python train.py --objective="flow_matching" --targets=["view"] --num_classes=3 --activation="relu" --weight_standardization=true --pixel_unshuffle=2 --attention=true --residual_init="none" --optimizer="soap" --beta2=0.999 --lr=0.0028 --one_sided=false --ema_decay=0.99 --steps=6000 --epochs=3.8
Rows from block 7 of a small class-conditioned image flow-matching model, named by matrix and row number. Rows with one number belong to one channel. Each number is 128 + 32 x the weight over its row's rms, rounded and kept within 0 to 255. All counts start at 0. Numbers have three digits each.
After each channel's rows are labels from the 100 images, of 14976 (inputs lightly noised), where the channel reaches its highest value: "strongest on" is what is common among them; "lies over" is the class under the peak. Only what is clearly more common there than usual is listed. The data: single toy objects rendered from many sides on busy backdrops.
# convs0: first 3x3 conv (model.mid.0.convs.0.weight, 128x128x3x3, standardized in use, each kernel summed), inputs 0-63
# convs1: second 3x3 conv (model.mid.0.convs.1.weight, 128x128x3x3, standardized in use, transposed, each kernel summed), outputs 0-63

convs0.9:155045137113126119144142158130115152155123182130142112105174179194151136166140114171166151103122172138126094150087129110108125153112181117139121152092106115113174112110147132171147085092086091
convs1.9:084138064101095117162105146137165086120151095171139166063147165162132105172199105151108108151098167123190075098157132237154173173128114142088170193174105151143144111142072138148129139124148113
strongest on: from above
lies over: part in the main colour

convs0.96:163189066113112093112082130101131129147155129087155168137137094171114092152088141183050146120120127174155040086128112058167092125089172113154081169039148141124115158106127069141137120121175130
convs1.96:148168141057125194134112142155094078135117100143046098156116138148115124084131221122114121114153108136121149220118162098078117134123096147110151135106122116121151101165065106082121126126160133
strongest on: level
lies over: part in the main colour

convs0.73:132113141169153115078128068099106165136140154183158090117167122145122121123153108109155188111155148112134155083069085093120124136102137147104144112060152137113172173192104139125110110053121176
convs1.73:148154048110133114181092147148102093084093117075087106137086068147080123119208156135111106163145121137113155155153117177082169128144115092085144186169074160159131123141177105096142169136097102
strongest on: from above; blue
lies over: part in the main colour

convs0.84:119094144121079126139097129102116098139051117153153121067086108080178154157227157136157146100170098115107155211117114145077130141158160146079127113116152134094130125162118152079155093119142170
convs1.84:113174109168133075101141098162094165104126185107145135121128157106169147118113055095142084116138069134148079069137107129123129127124120113135161122167073104140147155106122094144097115146086119
strongest on: red
lies over: part in the main colour

convs0.4:162124103134132109152163133108083191135156130201091127098150143102119109114139136133138071141113147123136171112149124158070132150127104098116112107153131120154112068168081160193041139159097124
convs1.4:144125109102134192098166133148115050202099127129064123142116160189059124215138179123152106101114083135143100180137144108116123092158132158103120132121120167124172153155124108115198193088134063
strongest on: yellow
lies over: part in the main colour

convs0.59:149093148106118110136172094134046162174155148154052117123130130119140089122129130118148149170137143181146179117099139131057131183185076041130153165104137130131175129156153181179069172110118095
convs1.59:156045081091139169137176167115183185113170094118155102145104119121130115145177100134158145126118092131141153140131150098143140086169092154119115143115144156141122127177144176108195121163143090
strongest on: red
lies over: part in the main colour

convs0.23:109112124094193146103152109142097139121111150105152134135115110173093155252130085122112146107133113085067143156119136101115116141045073200122102114156134151130138048121152075120134106203187128
convs1.23:139157182162184128121102156090169171119111109161126156145124111165067137150143132116160155111142104165132113062118121109141129093169138070120105137153145118124122182185177123110105151133072110
strongest on: from above
lies over: part in the main colour

convs0.25:151085073109093115142169127084105169118174152081132138135184074120155115096139178201116140140101103169158147140142123160092132139183132109121164203119146110147096086131169167155160166147127098
convs1.25:123059077169100157146084125106122095106107164077117129073121141166121119157114107135127188140102126131151160196101197120164142163127061154137110142134120121149163100084126073182096180115150176
strongest on: orange; red
lies over: part in the main colour